Rows from block 10 of the encoder of a small image VAE, named by matrix and row number. Rows with one number belong to one neuron. Each number is 128 + 32 x the weight over its row's rms, rounded and kept within 0 to 255. All counts start at 0. Numbers have three digits each.
After each neuron's rows are labels from the 100 images, of 14976, where the neuron reaches its largest size: "strongest on" is what is common among them. Only what is clearly more common there than usual is listed. The data: rendered solids tumbling over patterned floors.
# gate: MLP gate (encoder.blocks.10.mlp.gate.weight, 192x96), inputs 0-95
# fc1: MLP up (encoder.blocks.10.mlp.fc1.weight, 192x96), inputs 0-95
# fc2: MLP down (encoder.blocks.10.mlp.fc2.weight, 96x192, transposed), outputs 0-95

gate.81:165157177145110061146089115123098112085142112110125164122097139107059163146093090142133144126167080130180137126166121161148107174106150104102110145079100198136142104143125209131124098119128131204076127110118098115146179153095088220112089152129128108165140080111175151090148143157098125103
fc1.81:145177135126142121154071106093114109099142139108151137134051101089055131137143082120142137101208110128145131166166131171145132155135129156136140161057126189137080109109150195066146115101152148209096132106120110100114130163111098210111069121119128120179097089119147164092115151150119139127
fc2.81:145139132143156089150105125109103110118166108118108131131112143077092130103149102152099141133181108103161108117103194191139083147120170136129120195096125202150088077092128150130070165122131115166096161077153130104143066147156113174111094111127152040146108073131168112055104103138111089077
strongest on: black object

gate.112:107153116129088116115177118150111114131161099150089133087149062111099130112192158170148124098133145137090164125102130169120080140195103141131109158151133194136150195082068085133133122145045157092133141116103127129102137140124101163166153070111129169105177091163043152150185109150120147155
fc1.112:138129111133171160143109096078122121145112113113120164105107159172193100129122090108093133141117134095151119122157150143097163163096209166103074168149099113109112132072112142104119079162149102149093241072101173105154168163155146116091085119112118156140170156156070105105090157096079103133
fc2.112:118175130109120086127102133150120106113076158106169159180123145113140117158077155144147107133142059140123143097117124129134143100081111096122203102096130089093107094172150131092183116131154117175134028185169105086090087111120129122175124198118162082171082100075173099143143137162140134120
strongest on: white object; its colour: white

gate.168:146082127110135126161145143149112174138136106102153175112157146114140097066112110115148169139114106121144114130118129136140152178135087099176129095136106143163133164190134168101166156100137130105174221114085199188125128119112150036106203123155115086064147115124121106181128093060145138137
fc1.168:088109103102113128109160124131128135151111083118182170128195134133115059089087134098155162148116121115160124137125095095149155134130104100207047119129097129118134129242107127107137123140136130065176166135097196177110083129111151117137200141165119090077124113118123095150119151105095094128
fc2.168:136131094127109150091156126093152068101093115129113096097103134082138102070088173083118089162103145096131102132080155118131111069119117103112069076131132154150163080119063148148121113079077078115167181109111177163166157181129099180151186095127090128133075153069123101120160120156095135121
strongest on: teal object

gate.129:095107139114154082098151167086120118129134129054102114086105085097144061123157163137119166124105088133117092144146091068051087110098104122183144127139064114093100123156170143160159153139144103132133093133151112170122159139082078101134133130075044098117112173184177152149120129089171133101
fc1.129:173130119156104168154136090153137137110145101199127130162135198144125161160108101128153073160106171105114172142116157171210144106156156130072105165131158140174159122137098109123103131136092181114137166094109160077154111164169172162084124149152205173137148113049105112129139135185101144141
fc2.129:125106120145158089112095159131144146119160142101180150094137130139159108149120126152118108114135077118090080088097132069136109054071143165203182129122120177129119180132166120113160087181157113167146191193186083144156105128089133141137151095127109076121121160190127179132134136061147121099
strongest on: red object; its colour: red

gate.85:096193139159115117058101118139133119181137168078092180100134121110146116142158145096115123115135149114152180135155109122113161195184139118143109107138109119181125107162077105087138122135077147166125174131106089129168081163119113139093144152166098086159167077137053115071207125154130068133
fc1.85:165164160112174139167186085179139081147123153115162086125135148168165161119096161207102077147169131131095117100105148146140145132128119136143106105048137172090129117096192100100100151136119101160113154067164146173082102091127125119146044119112179120117085088117128115138083154179133102109
fc2.85:076189124150188089123072112139103152136106167089143162093119071136160086114102150117087127116155148166066162128142112078135213126131121130149120130093095105131095133143067084093112161129068090158148189140081106125123101118082101106089101116130073128146151102149086137085174125138134086184
strongest on: count: four

gate.128:133091072135134164161089090056105159146113104093068128153118181082097159143145194131167093152070118081151107151134146121192131126127142103130141136125173085151107104141133104126103155146118133136174145176120199121180120134125152138088174121101161118152141142153083177168073109147182202120
fc1.128:121096141153184133150143145132192131141100104194098115105129105146112141150186139178112042108072134129136149141092069099168112151144114107158135156124154181096096139113129173132171114160175104118147103093141128156224150172113113116203122115127137130118117162130101184115121128177089182179
fc2.128:156107132133106063154100143127122131135146109083173116140138160153162178098112175093134186128118122153111105147128175140097126146117145169064138100136143061092130127182143126137073115143042125199119203155177114113037133077152112165122123078098126131105135158149176080129131168146129106121
strongest on: green object; teal object

gate.187:124073167091108124150132138105113126084054111157109087122135126172135114185146121133165166155101130094064187147144108178149129142081134112122124106170106171171117101146132122131054189160067111142104122105120088172133123137098117092133118095115074151098092134095121164082156091201060148096
fc1.187:072131191083060104135139129145126098088094122128157151154082111111103089100102178145131143117126185105080124148167153134091130146104109132100145064102167121100160115161145117113153164182132095094119075112123112126150117137067118154153191112109093176091184126071198127094151086103084130074
fc2.187:136151083139151128106137102176133113200164106154078121101150148119093135108106148149114084116123139193120089137085138113117110138180133164163096092072157150122160128118092128092146111113144134120153186157128106035140110126166170116126123145131142074154165119185126068098100196029168120115
strongest on: spring

gate.113:122163094167151107159205179167155121166117105084141147120092167104144136166172142148116122149210164132165131129136142135100199145135103104152100096157177149113173094108187180160162131113172113124114174121159117156184166106094135091175132119127204118119179142141091175126137165085151138147
fc1.113:104173138128154103067148075192146132149103128056139102090113092073135072139116125180126065117176088131133112104132156092048154111109113102071132073133125082092112110097138125165169129088136077087174085097097133110089100107089156131128133119126145127107135109198092153132132099094094095128
fc2.113:148093113133151124176121142064095135108139133185103162141149130134128176109120137045150179112074145135123176133134085164229073161143175137117105174115118160159118149148124146083082162161072151152090171132198117114165108154188091114086090080126125166135131128123136126160124155151143150126
strongest on: white object

gate.164:142062128131154142158108146091137131100141071144088123125109074085062144144051094138154191102159104093141112157156139088164104141109141144138101143125151112097160113091128128122143132089174110105073122123120083086121060106146061097161112177113079143165161066111136166070142113188160141158
fc1.164:158099166100120138109117163087189138096141124100108107117104134063110134158080125108160158143116109059135140156143159070153160176084166138154127120167167075125188145138153146137200151121138119109088146141129125139185117090141061132164095147126112161171214090158142191117132121185129164156
fc2.164:190111182131108187124121147115152107115131124128103121120102141066053146172163094106131175160093149121127170118147188111115087162128161113112088159174138099174150055125149138164119160108101148160073125110176122122157162075147114113134114149098112139127209090150156145202103097123156180164
strongest on: red object; its colour: red

gate.25:122118091145123097129151069108148102148109158080133102101165137118071158136162155108178130134138180083112075105149126108123104132103152120135130104146132136145184092125152152102118070107141158168159227058114148101189150116104164118162047104087111193172149139134131141127156199104127119173
fc1.25:143178187109084183092101141139155157132118126156124153132158118103186097124106109154087140121113083145160155173051130164090117102164111148118147153087095109107109151090146090157146174217110116137078034152135100106093136183135112141072171140127148101092135117158127108152078080162134141131
fc2.25:134168157167095097109084141142204102148137080160168135086116148130187087149132123147091118104122063123138150165101075124135096060150128154157173185094123100143077210130157111147133128141120116148106088144117133112106083191147088153136160160130138047091106112154150150197113135158133143107
strongest on: black object

gate.9:128206107120070175090202155152132104094110207091138143078121094124151139142165153164217129149159135138130151122140145133125128142131166154170146150120152120154120105138155154188170186149152161120174109144143069083114176132130157113148162147168104127143144200169105138084131082134165156132
fc1.9:133054161138195124179086087093153168183131048168125130160179148177119142102095147108077141168113123165133103133162150185140110120149121095119153133156098151131115144149093090071113081128125117158102131134124165182124055122151135123171110123138146123169111066112168124188129164175101096135
fc2.9:097175087123055146101148153179138082115131203108130138116108069079130078166148118153162126101126120124127125121080131114121148110139168139116113140088124077149118150139163175165122148137093165098160077137117087054135182134132134140148144123127032133112171162120119133105135020136158158135
strongest on: green object

gate.189:162120097177091111127102129129157116046124129121099108163132129120141189157108114133129166093119086199151135126137117089147107152084145182078161094143140046132104159101122173158140144161130034166125154119113115127130174104173085165159090123116224154112183126143149150130151147153144132151
fc1.189:114116190146106160059143129066121145151164156151079182096140128137160152146158065077138138155088112110059108108076115110139166093152190139176134139164113147153107109158169162134088168122074149152159093130131133166099181131120121170146144092141141142082065145128116111142102130170174194104
fc2.189:139098069094139046118164112114124112091103150124079125153146123112149141098133111097106150099133120185130143108112138098136155139150156140069119088084123045085099203082101152129104148157108063153112178077142074052096118081178106120120163115141163147127166110093129182124166159122116125147
strongest on: red object

gate.143:132115134102116077152095192116134156121102068074146125079090168138110160155160189085099135085077154072150158179137145115110119145165143128128145162145114125138157140105129117147098149175124112138131094054171149144124134137127051130107153107126025117134090134105202124167083130087116163108
fc1.143:111162155126103043137148188200094175136104124109173113084110109127078096132146153137121163065137121117181131156082173137105123140173115154155120155120138120128110092098167130148160064138126124110113082091178151117098171120115061139149148125102059140162125137104223104158094117108122101160
fc2.143:184154109115115133129229143199099128124136136141094105159128079129116077138141120145144134077150114180179094098127127184090134176109093100164104202149161111118098170127123063114126109121145113080100160125123070090152122088176099075120115161140132149144153112149084132143091108115116157201
strongest on: black object; red object; its colour: black

gate.41:166167123168074111155191205061150107162151127133101156121134126136122112165091136140079154055076134137116130095118120101154151128136185114142144134121092159155065095107116183151116140169078100139109172134116108163087122142068123117165087117063150097090180139148114156192156146109166103139
fc1.41:100104108083158137040144119154122177117170129112096172130104165114053108139120084100127044073061130110152096096098143153067130172066134091119138121185131099091159138135134132107141103098110150147137170114079136173032109109120117098136091155102108129091095120110126146109106130142149126140
fc2.41:147146126060169091115181136167122157128183140121143183124094150134079106132102094132087077092051116152134108104141159176105143159110157144183138092122098103117203113110119148123159131140091129190117168154122123136069121110153121085197079111068105129129176133067140116138079119120117144180
strongest on: red object

gate.0:148124161165090142112126110128128152110147074127154152072088101114189145105110126090144218120127193142116164090130080090111162083141159136126067139058094144116134108160139114135077102135153122056094076124138154131145059137093082074137142168097149103132107119115188098099091160162111140104
fc1.0:095154158162142181126081136100141125128161077128153107118150164112111082103129068120124142178216140117138163093185183118131093092075078141129132172127121152122056144162161111085124071072176136155164148162188126110081130159104165138098121131122156131078064123144152088110138152130152104129
fc2.0:085119161118118140130147125128166137117148078138147139071146112064195137131125117126119235173134155137159152131127092139110153110134134146149075189105124169089162152158153089148076120092135132096117133139118135124127042130091081084114142157095198108118115195182190106093096151156137119131
strongest on: spring; cube frame

gate.170:160168168148150134128136171165135168133094135128121149124156098115180198153169141127130159163105141118145188095108089140088136124168163139143134128158127154174171110149166182179158169116157155142132173143172146248135171143134174141183176137139099176136112167133127147173076152153157157138
fc1.170:112098061076125139160092122085135100121151161115102119153126165133098114124090109135123094125154122133103093142112162130177135137098122111134164116061143145092124163165115071134155064173104111173136043127108114023103059124158118137115087102131111072156094104087118055114147111135128102082
fc2.170:165130138157138070099139127126095125110081088121137132100139074137147116155150118069140124146082106119143191107110102092090108123138151128130120129132129132147134126131148133143143142103162120088143152068137168255121216128116111119161217128126111185101101175076146164139102132117133154106
strongest on: white object

gate.8:115097160150075075114105110084102119063171170183114140154141166104137182102057123155111114134157094142108113124170140087151166173116135132181177155151150113121127118160169127124095090170144148180155117218100087095153154164146138104153116105139137172134075131099187154078136117120080091137
fc1.8:137095110114096077124135127158100142153101090117153150056151083108155138104137145070160088144020137080089152121045128143101091116166109139087121104166118116122064086121143121132088102081115129126133131199108107159112096096085106090125102070114056163132128104085096139148116128112117105119
fc2.8:125123102102124114142181101206091149155110045121144162089158111122144153145126145098190110131053118124100154136076137119158105148160108167118136147139151089140079119100128102141120104133148119146134149246120111152092088078138139115103089095166086183128187099114087114139090094087149162117
strongest on: blue object; spring

gate.4:160192117143128152101096104113155094122110111141151120169089152124115129145156089068130092156101088123100136074117102096162111124124123170064113167098168144179121191083062114103135180101160110194137117090148125104118075103097171131112132073094153125059163133107147130182102155080142127065
fc1.4:148206126138176148123109095114184122130122105163167125142106142139109106176161121123110086190124085108101117102088086115190114133100108198093133145124175145166139186155115122090150134103153129192141129084131157139149105097097225161110136104163190118093173120158189137171149134110107118092
fc2.4:110145171130144111123121139165132095104094131153088116189086128090093106101112100126141158139144173157150128067085147150154096168098112135061129185134154082154123185095100084129114128107169109182100186100184103140140100089121142134025106075164114124092174090150122112107086117105179138101
strongest on: red object

gate.20:133145091101106201107105137081076103128191129095089080115127099157093089089126147139090112142094170144153145111118048154123107158108140122159099146099124080097095119079133112083181098168150143108118138133232145129192118106170133167136111102096129109162130117072120123130050105146118154115
fc1.20:136131087123112202102107118122101125141191122084113116115136096150107074055122126140101144179107189136135137109106078131126158166125145129161099132107109085104116146063139122116167113163147116108120130129250139102204121110139122179135127122134157116184129127080131153134049084162104171122
fc2.20:140139148123112073190107167133131130151084167132152172145143168102157153120133115149140149110101106155077148117123167171123125123151111148089148132120085102152138100146086133162078153105077160155147082073056088184094163080024106105136138103160107171093111110184117101120198150104103109127
strongest on: green object

gate.78:122051117143144076067177129102114148076146109105121127160174128058106132118120130122151133104137133139085170145113082141172110143124168175149170109172140119113125174096095107127125017114144103106153124138178105099115141138109130084089073201149148115134120062132168150137112069144135158168
fc1.78:160181152137074117167109133121146175126142131138097141140122168224115104129109134171150152124125143142161106155138142133125059153116177140131135137114119095152180102155153125118170151115144146184114201145046115166163102148146156182127182076119126167119167186137100078120166190091088113161
fc2.78:117103120093165097184089084129139059159099134162168129179156130101165115119153116065100095153086123128085120081128085122112095101162111139121158156077139136174147138210085093076114137113118124157134073129203129145096083114115107073134086083121080159155145092132082118183108102148137121144
strongest on: teal object

gate.99:085135145117101156060128117174048110136118092191164112101103060128140129107073094066175167143171106099124100103135157109108104090075147130090120127126080143136099111122178123131105077086187123139053139142127083137107124105134185124102101126083141145161115086127194176124138137135095146126
fc1.99:122123122092158128083128177147141164104185149128128138154110152106089144193133123097087093119088142102111151151135164161102129137165095204164083119136072141121166145182107179163151143131105081135136194109044183126085133114056176131128142152180083109117143092125089123089134165133175139130
fc2.99:168133106106154173092130155152133131100160121139130173143127125084105154180135104155097100162099126091136124122147197185126104092135116181142093090083079134125142158164071165185150193127099077146173174086078143101147114132051158097109082131177088094085110098137119083099112178119132139116
strongest on: yellow object

gate.175:112119127146146163172127147131144192139171108148150140176155147175125114179124106136112116116056156166144107135155140165157174116154142155178176184197152190128161170157119126155178119211141171151085116150093149128052107118137155159130151184133149101180151124171133167103151165155120151129
fc1.175:116150150108109101087139109169132157098091149162157175109147129086155090073069107090169142128163116189128083069122178088126119136155116143155141124146123127110139109102211172123057128135163132104112080141128148134075111123088152119146111179146106075148150059180157086177179169113134095147
fc2.175:120045136171166084172087125130166194155159083189131137156161154166149119125119069120136111109079175115123050145153107129117122108098146093162141167148126152078159127123109124126155164151156152134084069113091122174089057108131174105134154116108189122139150080133134171126129176156094148128
strongest on: teal object

gate.65:127190148111098119145121074145093148136151133111138094164143066128140160120084117105092112117175109178105102164125090117098144102074159159183154090150116200117154110166092135134112144133164149192139129144177144144070137193134134140134153202091207075147118118108118073143136148161095174099
fc1.65:080105148173106152158117142126121127103159098109149160126055113056123159129119110163161173148148169136131082096075160129171098116121155167061092142089077116120168120093115152092196146179090140096159106113104197090164097123104130126201150082109086131094104107172149112154107118094146149146
fc2.65:076119137134117162126109149127094117093120101122134163070030100049099131140105117142147171157134148140107047106067139142158104130138133116112093126090095073129174119112084154125208130143078131134129096136074146088151131097098123127159148072130058139094126122192126080133153117083147136130
strongest on: blue object; spring; its colour: blue

gate.109:150111122127056114161099120128117125070097184192151157198093134119145077140100098121142231132111125158133168114184118116171123116142113146077123085105116152115134145112139132117059085144108111105113067171141137070160175119101132108065125176115149185146114158158172135136136121117132164091
fc1.109:123158121117100110123152188153145132128040128196087103165049182126149121127115122090119107156178167181103141146173152167142137108128140131052125090134144128084143152042092116142110129106104134087161084169090152093135098162079114128109143105058141155092103159142089123124094114107129149152
fc2.109:153161137147157172122144136142116106187147072123116086088141107170128187121127120165085049111154131123083074169052170147107130169143145109157129156133111122163113114114097136121207160148156136188123147046129115147109101142099128144204143118125096104118146071106100115098141151152148087188
strongest on: red object; cube frame

gate.17:134118106158124081113110142106145145173079114161153094119120168147110119138069105097153100144150156073068129109118094083170138175079127165131127150173197128122101166122140140118125149087161040208138158104106130138137127110190197114127119101089171168104161070149135173091143162145131161155
fc1.17:103129129102114177126145092157112127087145129125089163108122080120147110119129162119108142131094080151160109136091150137058131102174118084129159084107047114146170078155128089111101111167098217025119089135163123118111167147095092130112131176144071099116095142123146095112100111098114065096
fc2.17:148106102109129154140147095164139104097153152136097149105165102118167085132161164117117110130071071132174092128100112145110113113156146127190181083057053145140194108188133120093095098136099199065146126131184146105120120162114048127115113144108130118140159162132164128157134190127119094083
strongest on: count: four; blue object; spring

gate.18:097086098089124109120134107158117111188189101127112152134104163135090149109153158123137163136158139115108157115160165119171109125133147217046135127116070112125125125134163116163131092158105096152158110080017146100091135142165183166140109134149214114115099146125134147176145081108158119157
fc1.18:176148150159117088144149190104160175055097104144116164110156126120089074101148114125116074162080100151182115120061112153134173131131108041194143126067132120104110114125127159105103146124161157120159163190194095144173123136134120156127144200134090145141120106110149131127082151154109135096
fc2.18:202131166157115123147103182091120147099076114171147136112159126105099084128135098155131106116129139110180102153118098155118148122069135037175122094154156161139133131097092148132077165099097141156082154167179073132158088083134083093118096171086084179131189108153120148130108174095099121094
strongest on: yellow object; green object

gate.73:159107163163158137086141091141100155155153192144113150165105106133133116152127135129142113110090136131205098120115130129114173096054139105213134172133122096077083168128079096091183100136181129106146106147115075128075131157103112148078093153128079069119044117129111101074101133105124131115
fc1.73:115141082096100151168107175091146081100128070115164113092157171133123131117121112125109116152184127129054154127141134124169082118191106168045107085117148179170148068112174162154072135128089135149099133114141197121168110103166137105164166124118182142127192123133149171176153130157134121140
fc2.73:136129159149159104097135093161090125151112234162152193128127095137115176139149134158150141115079141084157093125114119110115161094060142100202141166113093100084109174165104105074157138088167129115183099164097072131087135142068145160132085130125092129134072118093119093116146127090134106113
strongest on: green object

gate.179:146125133121152143151110126110146103132123096095090133134115052137158171175116110136034125103130071132116173172136121175050089146145100116075141068133140152093122138206145109122177139137157202152095104099084144094172185133090095138134082138123076099141192134166126126137124114144142121148
fc1.179:116122132146141103152116110143154092158126111101087114145107053135151150191160099147048114113105076135110137171143148172064098088122109128073128101152149150113138139208134079121177151144121188151128136111069152085155131130056100142123055105110076124140199149116114114159113148136135080139
fc2.179:133140112140092115127148093164120122129129143150149150119136205114100083082120130138212101168134174113168076099142150093196143123091158125174154145107104076153138134040138162137069101128092092087125173132155111176079098114174150135129154097121171125134029113107138117125127147115092165125
strongest on: spring; cube frame

gate.177:153109125137153132123110110119147171167180150115139110098123098156196132116168161150148136172140119142111112130126163114141098125131142113089122162037125091172106121141156158117120081133147098148166200117143142109134109169110188155117190152163069132185224094142174136172208142144150161106
fc1.177:175117102114135143105077092091122162165191126129119100094094099154165129096185114124136132174129132130099129112133135101132086114110116103074108144057119077163099102120176160090112072145094090111168193105122114086141118161125162142100185122169072132180206090140147085160191108121132137092
fc2.177:134084081137160139156095092122125197159161121120110110092114093136164112078190126121147114174150125178140107107106200112130098126119120112074116169062144117159076123129133144097121101146149132121146202079101082088124074183130170114121175144159090157151190088181120063119161146110119132123
strongest on: blue object; purple object

gate.160:154139127133168107112197066140164107120118155086109106085105097166110122161160165125169059157126093145137082133120109130104038115167131096190167141141137127100149165154153182137053118104161158165214137099104138125130154117114155117156112107115105129078113160095092129126143111173190126176
fc1.160:149140121111125138155033213130112118101144062148159160152184111075153143125104100141104181133101149129161145102129164176184112145097133151098148141063157177121108065144104063082159124123116136148085110168163104099140104153135110163137111195148121156124149119068155110120132177126090153142
fc2.160:120145086088118138108088200102125095105138051128194158150173136074174114134126090164127165132159116119117128081136166161178126131094103163112147150062164169135114080175084080099157128128145134175084125174176114104147043139106095141148101164123127162111142134093137111159120157145096104178
strongest on: count: four

gate.63:131141154171159136161121126073144153188096123188136153135145164132167183137099109129147131142178088113115157125199160133111139154119170142156139115105125148115139171106145124090144140134147127138220127099118171146139181193196116157143181146097227161171162147143161074164148166148123133126
fc1.63:167075129109099144139097125143136115111142127029162120158122122116183128131117152118122156171072108160146121133113089126163202092140155142166120085130084086128101099179077159183154198120168124161088135150139090151198131116111134152127079164129078060099146146113102150092117109125119073163
fc2.63:140100117123129143138138119161126107126147120045158140102146144130152144142133150141142171131084155184149107140065092139171175102120147129140115149111110093136113144177101168196135170142138143190073136137170089181174087077085165129144073140159069070095120123070083198112150105118122108179
strongest on: green object

gate.48:084166114124091142070122145109100143127145101157144142126091136114109121148150103147113013117189065134132143125053112120114044037145122117102131176167101130131089107164125171118116148113137129118093094098127140164159116109048133142107132128091103128154127101137149091051097138097140119128
fc1.48:149149120163114156180136157154185133157112230138131133183088167096154162127153130118156225118121201146165139138201115173129158172149133165151116141109150112107155130084132158140162141156178146093143148159119147139147125148173106089060122145116138166084157138132139144135171094092099150087
fc2.48:155084122142177092157106088148112126130093143120098131129163114138136110100102137089123233132068180113113079092212114133106204172092175128144140107075150111112150140083141073109156100134125103152165169125130107070090100107201113103113127124122131118082120137100116153179162102122084128115
strongest on: spring; cube frame

gate.75:129137130182134151145135107169148104119128140136158104140182138148167062136073073082110143144132170109128118157169152171177075176137110119178097075116096075097159213116102162116144083128087145093142147176175152108132117180149131132166133159117095170088114186082151156110173111128086148159
fc1.75:147145123087129134129061161073107191136157149165152173087126121163134159151123149158133109102163096142168135100093121086095201108114191145147124166137128159082070069150142105124137146113166170118117039079108154151087122097110167179115132172107147111192178134152143092135085152120153119134
fc2.75:116090093078131085111050116057110175133131145192137154098093098165125120095108139138137088119124089162170164134100120070111176101088186187113130192158138187063081095136116110141119129076153133110111091080107150114128156113128156138128161123106194112168172139136115104158092147154143114137
strongest on: cube frame

gate.161:158099161103140115089118100141128109142037124094134127130149098187142150123092144134142174181104216134089106115150159141152109154067197198164106149093130098099128126132121129087127159118112134081072129155129110129103063136135098146186142116118098075142118108159137073127092079189105131088
fc1.161:144122210099086130096155118128130116134078105126141143191191125211130107105146177175156128173126164113107131107150166117121153128094178193165112156096114105128089107108095147107109122078137125059104116158161100141108125164181112187179144121116096055143087086162146096137086139156116138119
fc2.161:157141101212133107176145128192163158135196154194098186141157107152138111140161126087116118133144080155186132147101098132158152131141123116046124107165139168163149149168144094122126102153126136120118145102092151083153182082166177083090124163157101180179119143110120177084153155139125151122
strongest on: cube frame

gate.158:154079150070125104074089104146164182105125147106120127113129105082116158142137115129090094120127096109061094172130139106195155123120116167109133174163182100159124146139123134117121160106106107103054116157072176143138113080111122165155124136079146116164139099047118150154105044152071134178
fc1.158:119184066177108117156150168181087101165146103095083096114080159142119122138130131132140141085146142126176101134099100109117119184178155108158102077137090130106171098137164148142102092085090099125192196068106105178137060175106110128083132118156104142086125128132183129127137193097151128118
fc2.158:120110126134101116137144118174151173094071105169167112103137170105080174133190097160100123186168171082099146136143067120138153147187093153135152162133098118130104164071136142174139120134105158076055063130170185076153157130120113146176122108128161164123074127155093108147139128142137111073
strongest on: green object; its colour: green

gate.32:079146101164109143162113180195136153142107061173153151121155098149086112156138168165084122163134089117094137132064147075113094101168137117074176153108141092084131093113115072151085129097139135105134178126131148092120135110151147142127090125092044187081141154188118145141109135116088074122
fc1.32:188142084120143152092140131163123142202124121153127152132127193073112123113160123124174098158129097146108087133147090151200109132108146140135089197180107199126207148158105143140178127110070120121132081156129133079103107119149071141113142137110056093169123119134151066104125101110105169118
fc2.32:054134150119119075160150168114104125099148142118143129149105080188127135139073106125108135082129134097083184147110156092098166177154127144159155171140165060121069128103145113143116162151216161149124182122128099182167137171098163120148154116124181174120093115103148194116140131119160082089
strongest on: spring; cube frame

gate.97:130198138163141145126104081096127132114125153042121109088122134176116097082140100128136121092173114097164129124122183057105166098130124104139159102177112155139123087147131123108093144196072162142096144175088121147081163146187095097115157165117165076218115116113126148177140097135101120108
fc1.97:158119164114094227123113177130151095152096148154123142130093112098185196107117154122062174127113132111139160115169121177058097102135149069152114095170138144129158146111111121118158105100161115114158184100104165129153079139069067115124133098076065152113129167106163103094119124102090121108
fc2.97:152084116094097167141143186156137147106087060171142187137118121083153163166072128088088169137113140158138142119141132220105122159123162122122117126138172099157165190111145129155156121096172127086141151158130148114168089105116129098128091097088093209107168157176180105092077121125115156139
strongest on: spring

gate.159:133116106072075061090201126087147108129147159117180126152141104129082142176105142110202134102119163119165135150172112155130106138085168151160129108138169100127181106138127123136175133120160185137117148164094056062131133108154081121099136166143077105064128102063121081118153144123098148108
fc1.159:141157158177199094153148063117115161090162123135164112127126143138153055113167120192137131132112121112106118125115081183141097190145137153112118179119085156134109178136107139105115096118121126119108099021074165165077124115140101106108120139141154101211147101081169089119081122154124124124
fc2.159:120136153074059106091135150090131113130150162121188122180105115095084109199124151108158152117086165086109145121092154143124101087085138102139128130119105109139214110080100092170122111078106171102162067167130056095169096123101118133134160106141073126079140165083147079103130109136094137146
strongest on: green object; blue object; its colour: green

gate.123:184057126203122124154058145102173143118089118130149087163118102118133120151137116172163178199100097133087166164159098127149107157094136171090121129128137167102069110097085126144106102164155058124130054159176199083142110086106088094131129103124145137138142137141141125098135101131090143117
fc1.123:152112117188098088134108163086121110146147064112125142100164125111109107113085134124178149080119109124054142129155120055100102118079129135113109117125000104139088100110128125161111124112113104176128117126132098093103110139134133138114072084115148136107209182164158133098185165097129100165
fc2.123:148040151206141155114125190155153196119114162109133131129138124126122134155123111171171186195094130131081175162117092113163106142133144132077161113150122147103088137101061136114189118130134113086182043112116184117096102112102096125141096131112138108130139150166127160097159070108108112148
strongest on: blue object; its colour: blue

gate.66:149120159107092059075143065131140124121079125114144169151104091125163173154107143102156133151188100115126120094125122090154129071066136079149184105104161104123172192136115180151091144164106168166116094137123076160173138158126070127111153165171146128180117141062129083124104069122119122116
fc1.66:099086132118103146166106166135139103163169143184105099125164120139135106107130136126072100156082099098130122178118103170113094175178089225107128162145150167130108063115099060102179142142122118085159172105086205125108098123205107094106113104120090093106096088139114120107111152129127106104
fc2.66:108107122112108138177144166159150114162181145187115138120161172102154131137157118146091102161101115139144122188141136163140111169152111213090133157113173171152111112148122030115185159151118098109141212078126183124125105115218112087113132100131104124127121091175145150108155174122134155135
strongest on: yellow object; cube frame